config.toml
dataset = "synthetic speech, music and everyday sounds put through simulated rooms and audio effects"
n_mels = 64
text_encoder_moe_every = 2
Rows from block 2 of the text encoder, named by matrix and row number. Each number is 50 + 10 x the weight over its row's rms, rounded and kept within 0 to 99. All counts start at 0. After the name is the row's rms in percent of the matrix's.
# v: attention value (text_encoder.blocks.2.attn.v.weight, 128x256), inputs 0-127
v.90 090:54 55 51 58 49 66 54 42 45 53 55 54 43 57 32 49 54 50 31 67 41 55 40 51 52 57 58 38 36 50 46 52 56 57 58 58 58 41 33 50 42 59 67 54 58 58 46 31 28 57 51 48 36 43 45 51 56 33 40 44 46 36 57 54 44 50 44 46 53 61 50 52 37 58 48 54 67 55 48 39 52 49 46 44 68 83 52 53 52 48 68 50 42 38 49 53 48 35 40 43 52 53 63 39 60 27 59 48 47 49 50 46 52 60 53 40 47 38 53 47 43 56 47 52 52 39 53 41
v.91 099:50 50 44 52 43 43 51 43 58 55 39 46 39 45 29 71 42 44 45 44 56 57 36 54 43 51 30 50 59 46 44 46 61 42 51 34 66 32 58 29 48 63 46 53 63 50 58 52 41 45 63 32 47 53 43 46 51 40 51 67 57 53 47 43 68 50 54 56 44 67 44 47 64 51 29 35 62 46 44 49 60 59 57 47 51 38 46 55 63 36 43 56 54 52 51 44 64 59 68 51 51 43 28 35 48 63 42 36 53 51 49 56 65 52 41 47 52 56 57 49 28 39 38 57 52 47 37 33
v.92 088:50 55 48 53 46 54 50 59 61 55 34 41 57 48 32 70 62 61 52 49 68 36 41 46 29 49 49 44 55 50 42 52 86 52 42 67 68 37 37 54 42 53 33 52 67 48 54 46 58 56 50 47 69 65 48 51 55 39 53 54 51 43 53 42 72 38 57 58 55 49 50 47 46 51 40 25 69 33 52 60 42 47 44 65 58 47 59 56 53 55 71 49 60 37 41 63 55 34 56 60 52 57 60 55 49 80 52 61 45 62 45 51 72 46 54 47 41 58 42 49 42 62 58 56 48 57 24 53
v.93 100:54 51 35 54 49 55 59 60 52 59 53 54 57 68 67 62 51 49 62 48 40 36 73 53 70 51 46 48 40 43 50 38 70 46 46 63 28 48 48 56 56 48 45 47 66 55 45 48 61 59 50 51 49 63 36 37 57 42 50 47 49 40 49 48 54 60 44 56 52 55 34 54 52 33 70 38 53 41 55 63 52 42 61 48 54 67 47 53 62 47 55 52 64 57 53 54 46 46 54 56 52 57 63 62 54 30 31 41 45 73 46 67 23 60 46 42 46 52 44 53 66 60 44 51 50 61 48 77
v.94 096:51 49 63 35 53 76 54 40 51 61 43 56 53 54 58 26 44 49 56 53 52 55 54 54 42 37 58 54 20 47 59 42 26 53 47 50 32 69 52 61 55 38 46 51 53 51 49 55 28 49 44 53 51 64 48 42 57 33 51 51 49 40 53 40 41 49 35 47 47 43 53 55 29 62 54 38 38 49 47 58 46 57 51 43 52 67 65 60 41 69 71 52 53 54 48 51 52 26 41 57 53 40 29 48 54 49 41 41 56 63 50 31 46 55 65 37 20 50 68 62 52 61 52 52 46 67 45 63
v.95 121:53 60 40 46 65 38 53 45 65 46 47 43 39 38 43 47 46 52 53 42 52 55 58 48 24 42 47 48 66 55 47 37 38 49 55 47 49 60 51 37 59 52 55 47 55 60 55 51 66 72 52 50 44 46 55 52 50 48 50 45 52 56 56 51 46 43 46 50 47 45 50 50 71 68 44 44 41 48 38 35 49 42 45 44 40 21 47 47 62 43 46 50 55 46 52 48 57 53 53 52 51 47 66 54 38 52 49 45 47 44 47 58 29 38 40 51 78 54 53 36 58 30 37 56 59 43 61 50
v.96 094:52 43 53 46 58 66 60 42 43 55 58 55 56 52 54 36 52 55 56 68 53 74 44 38 41 31 64 56 54 38 51 46 50 54 58 59 46 51 51 45 31 39 50 52 44 43 55 46 45 40 41 52 35 65 51 42 42 44 37 57 50 49 51 58 35 41 41 45 47 49 62 44 26 44 63 34 44 47 43 57 32 46 42 56 54 60 67 70 59 48 66 48 42 47 51 64 57 54 72 47 60 57 44 66 44 61 52 37 49 60 50 40 39 46 48 50 67 49 48 51 57 42 47 59 47 63 41 51
v.97 098:47 45 43 51 46 43 56 32 40 53 50 48 60 52 56 55 54 48 69 52 33 58 50 58 41 54 48 50 50 53 42 51 35 52 62 47 40 54 65 20 48 44 63 46 49 44 20 56 43 43 63 32 42 35 53 51 56 32 54 54 49 46 52 48 60 58 54 60 39 48 46 57 52 41 58 48 56 45 66 44 68 66 62 30 60 82 50 51 53 29 63 37 36 67 44 67 64 49 55 42 56 63 45 57 58 31 53 56 50 62 49 59 37 39 51 43 37 40 59 38 58 45 56 46 60 64 55 48
v.98 099:52 48 48 57 51 31 40 52 45 47 24 47 52 37 39 59 58 52 50 49 37 45 28 56 33 39 40 52 40 53 46 48 54 53 46 51 54 59 58 54 44 58 42 48 57 54 52 51 57 69 52 45 65 49 49 62 58 43 63 64 53 45 50 48 55 48 53 63 50 42 44 45 42 63 32 39 43 33 58 47 42 57 55 45 33 32 37 46 60 30 63 57 68 46 46 51 54 70 67 44 48 43 29 51 58 50 34 41 50 71 50 52 56 80 61 47 37 47 52 37 49 45 54 54 53 89 46 49
v.99 079:55 50 44 30 43 61 47 34 52 52 50 50 59 45 50 61 52 44 55 42 52 69 50 61 26 66 42 55 63 45 66 39 59 44 56 58 51 59 55 49 43 40 32 41 33 63 57 42 49 31 44 54 52 39 50 54 45 40 47 77 47 54 51 57 48 49 50 54 43 38 43 39 56 49 52 39 60 41 57 45 57 47 54 62 41 48 53 51 62 48 52 43 51 46 66 63 53 67 59 57 55 71 29 33 51 49 47 59 55 56 58 46 50 48 53 54 52 47 29 28 41 59 66 54 48 31 48 56
v.100 103:50 54 46 77 54 45 52 43 42 41 55 53 48 60 62 56 56 42 56 65 53 55 39 38 63 52 49 49 61 47 74 50 45 50 46 36 39 48 42 72 50 47 45 63 59 30 38 71 44 44 48 52 41 72 49 47 53 54 43 62 50 57 46 76 48 50 64 56 50 55 54 44 57 65 67 50 53 42 57 40 26 60 58 57 41 32 49 73 54 48 32 54 40 40 42 55 54 68 62 43 56 47 52 76 40 54 54 66 52 54 48 52 70 64 44 50 57 45 41 45 53 46 51 61 58 59 54 52
v.101 122:47 60 64 49 42 37 57 51 28 55 53 43 51 48 63 43 52 51 53 39 61 60 48 44 57 55 61 49 54 57 39 22 48 43 52 52 32 48 44 51 49 58 43 53 57 45 51 46 48 50 51 39 37 64 61 67 52 34 44 45 53 55 43 48 40 54 62 44 41 34 40 46 69 67 63 66 43 55 44 33 22 59 45 62 38 49 60 49 56 38 14 43 53 54 62 48 45 49 47 50 52 58 37 52 43 66 46 59 52 47 51 35 56 59 61 53 56 52 60 34 52 44 59 50 44 49 61 56
v.102 105:56 45 66 41 44 40 38 48 60 53 50 45 59 42 30 39 51 53 44 49 21 50 35 38 43 47 52 47 40 55 56 62 53 51 42 44 56 40 41 38 46 53 50 57 58 53 47 62 49 50 52 53 65 51 51 60 52 45 42 43 48 48 50 55 55 54 49 46 52 52 51 45 50 72 64 42 49 52 45 44 53 48 32 53 61 59 73 51 30 63 51 48 41 39 48 50 61 44 38 52 55 50 38 27 54 49 68 61 48 41 49 36 41 66 36 52 56 48 49 45 43 54 66 35 51 34 42 62
v.103 094:50 31 51 52 35 29 43 67 45 48 46 58 53 53 40 65 47 51 44 53 62 46 47 40 83 52 60 51 51 54 60 53 53 45 63 62 53 55 45 61 38 35 44 53 42 35 37 38 51 36 47 47 52 62 57 43 45 51 41 48 57 45 43 59 49 50 41 51 55 49 55 39 55 37 69 40 50 51 46 58 38 64 48 57 58 62 56 58 57 51 38 51 55 57 52 62 45 88 75 45 56 50 28 43 38 41 61 46 57 68 52 28 43 63 61 55 53 38 42 44 62 55 50 63 45 68 38 48
v.104 101:49 42 48 44 42 59 56 46 38 51 55 43 43 52 63 46 61 65 58 43 57 53 48 49 53 52 46 48 47 47 73 46 47 44 40 58 47 46 60 47 41 54 47 45 41 39 48 58 65 32 47 47 55 56 53 37 54 69 44 59 44 46 51 53 51 56 52 52 50 49 54 43 59 72 55 38 36 67 54 65 61 44 49 48 50 49 54 68 65 76 54 56 59 70 56 49 49 43 61 50 51 59 46 46 47 48 44 36 59 53 43 35 18 54 56 47 56 61 57 52 57 51 68 45 56 59 67 66
v.105 082:50 39 54 55 31 34 49 40 57 37 51 48 44 53 27 33 48 48 60 59 66 64 47 50 49 48 58 54 59 42 56 54 30 57 53 43 41 43 39 51 32 53 54 52 64 35 38 54 32 49 45 54 58 52 51 41 58 57 43 39 50 55 52 52 67 44 55 52 57 44 40 50 64 65 71 66 46 53 50 43 41 33 51 53 64 42 40 41 27 54 66 43 43 31 46 51 55 55 62 53 49 45 56 57 45 47 55 56 42 29 48 39 41 50 69 66 63 42 54 57 46 57 44 67 45 63 51 49
v.106 115:44 63 60 48 45 51 47 32 44 46 71 49 55 66 71 31 51 45 54 42 27 61 62 52 48 50 36 46 46 43 37 28 27 52 44 32 25 43 50 36 55 59 49 45 51 53 55 66 46 44 67 40 38 48 45 53 56 48 46 44 49 53 43 47 71 51 55 57 49 47 46 54 54 57 56 52 52 54 44 64 51 45 60 53 62 58 39 51 37 46 21 45 44 50 45 55 61 26 49 57 42 51 52 49 33 61 55 58 50 40 53 46 41 43 42 48 42 65 35 57 39 49 53 49 56 38 61 55
v.107 100:43 55 49 57 41 38 56 64 39 49 53 57 32 36 62 38 20 52 61 45 56 50 76 41 66 49 55 50 48 51 46 43 32 61 63 34 35 46 61 52 51 53 52 55 64 56 47 66 63 48 48 62 62 48 49 46 48 43 61 51 53 53 53 67 39 53 45 42 46 31 56 53 40 50 64 60 43 47 53 52 54 63 49 51 35 52 45 24 47 46 43 47 46 62 57 40 45 51 39 58 53 63 62 53 46 32 36 39 58 51 51 51 43 70 59 55 36 48 71 51 62 51 48 51 49 58 54 54
v.108 080:53 53 66 23 39 61 66 66 52 52 53 45 43 48 51 67 28 52 50 43 74 46 27 71 50 57 47 46 71 54 59 43 59 42 39 45 66 40 57 35 56 59 47 42 55 47 58 42 64 41 37 44 65 35 61 49 54 44 71 33 53 52 51 36 59 47 66 59 48 59 50 46 52 58 37 40 50 51 43 60 63 30 49 65 34 61 56 55 51 62 54 53 50 49 60 43 61 28 47 54 46 50 59 55 64 46 26 50 63 48 47 58 61 48 54 57 49 52 46 61 47 45 63 47 40 43 63 64
v.109 104:55 54 58 39 64 54 51 50 59 60 45 46 62 69 56 44 47 43 57 49 49 59 57 63 40 56 44 43 58 50 45 51 78 54 42 61 44 42 51 49 54 62 43 48 60 60 53 65 38 45 52 56 40 59 61 58 47 38 54 57 48 61 55 39 55 39 48 44 54 50 44 49 80 53 44 38 52 42 44 44 38 20 54 54 53 42 55 56 46 55 67 55 60 44 49 49 66 34 36 60 46 48 56 61 55 57 63 70 47 40 47 45 62 40 45 56 67 59 42 56 50 61 56 43 47 37 46 50
v.110 105:54 44 63 34 58 38 56 54 49 55 49 46 62 71 85 44 47 44 50 45 61 35 60 53 77 60 53 49 53 45 39 55 56 43 47 53 63 41 62 36 59 52 43 45 47 31 51 30 45 43 50 46 46 53 42 44 47 31 46 29 48 51 54 43 38 53 49 42 48 55 52 44 51 53 52 52 56 47 39 54 56 28 40 56 65 67 66 53 66 43 58 52 47 52 49 46 61 59 44 46 46 60 41 50 46 43 42 48 45 54 51 58 45 35 52 45 67 52 35 71 55 68 50 39 43 53 42 52
v.111 087:49 57 52 38 48 39 45 57 60 57 46 50 45 57 42 50 44 47 37 40 31 56 43 53 60 45 49 44 49 45 50 48 33 45 53 46 36 44 54 42 46 39 56 38 60 50 46 15 41 52 34 38 70 40 51 48 59 33 60 31 50 53 52 51 50 42 56 52 56 57 44 47 50 50 49 42 54 38 45 58 41 45 54 43 47 61 33 39 37 44 41 53 62 60 51 52 45 62 65 32 46 47 24 67 46 34 34 33 48 53 50 42 54 78 60 58 64 39 23 60 43 54 38 48 48 31 44 50
v.112 107:50 63 43 44 49 52 47 31 60 52 45 47 36 57 85 44 38 47 38 47 64 57 23 66 49 42 48 55 55 59 54 49 47 49 55 64 57 51 50 49 53 57 50 49 45 49 50 38 65 57 39 52 60 43 53 61 44 46 64 51 47 58 47 49 63 56 53 52 49 52 47 47 70 76 48 53 59 50 53 43 42 39 55 45 32 30 50 54 54 41 42 51 67 51 58 41 47 67 59 43 49 40 33 39 51 43 68 33 54 40 51 50 62 59 63 52 54 39 56 32 49 44 60 45 56 77 55 40
v.113 110:48 30 37 57 44 58 39 59 60 52 67 51 34 48 37 50 57 46 68 34 47 48 54 56 53 45 35 50 56 55 62 47 21 51 66 55 36 49 49 33 44 53 43 44 36 47 65 54 62 65 57 51 52 51 56 52 64 39 36 49 53 43 45 53 71 55 55 54 50 32 38 49 56 57 51 34 44 45 65 66 55 55 50 58 52 60 45 53 53 38 38 47 65 68 45 61 47 33 50 53 49 60 72 53 48 37 58 32 53 53 52 29 43 74 46 51 57 38 41 56 53 64 47 55 63 48 52 56
v.114 101:44 38 49 62 51 49 41 64 57 37 43 47 45 37 58 67 69 62 56 46 85 52 56 43 64 44 41 47 73 54 77 53 40 52 53 58 67 49 56 49 37 34 38 44 38 25 46 44 55 57 50 43 38 36 56 55 52 65 42 52 51 49 47 53 54 48 52 53 47 42 49 52 47 51 41 55 50 41 64 52 36 58 51 36 59 39 34 56 61 50 48 45 60 55 52 57 52 70 74 44 49 56 42 70 26 50 49 43 49 55 47 38 39 64 66 48 61 56 51 50 59 53 53 67 51 63 46 42
v.115 100:50 62 49 48 62 39 47 40 59 49 53 46 56 59 41 27 52 31 44 51 69 36 72 38 53 54 48 45 41 56 54 60 30 51 52 59 45 62 47 37 56 51 58 50 60 42 49 52 50 42 48 51 55 53 56 61 58 37 54 35 49 53 51 61 48 32 53 57 55 56 55 46 69 48 35 52 47 41 49 45 59 53 54 42 73 30 71 38 60 40 34 58 41 44 50 65 54 42 44 50 53 58 49 41 34 48 33 48 50 48 47 50 53 49 39 43 41 50 40 53 57 40 49 45 63 56 32 49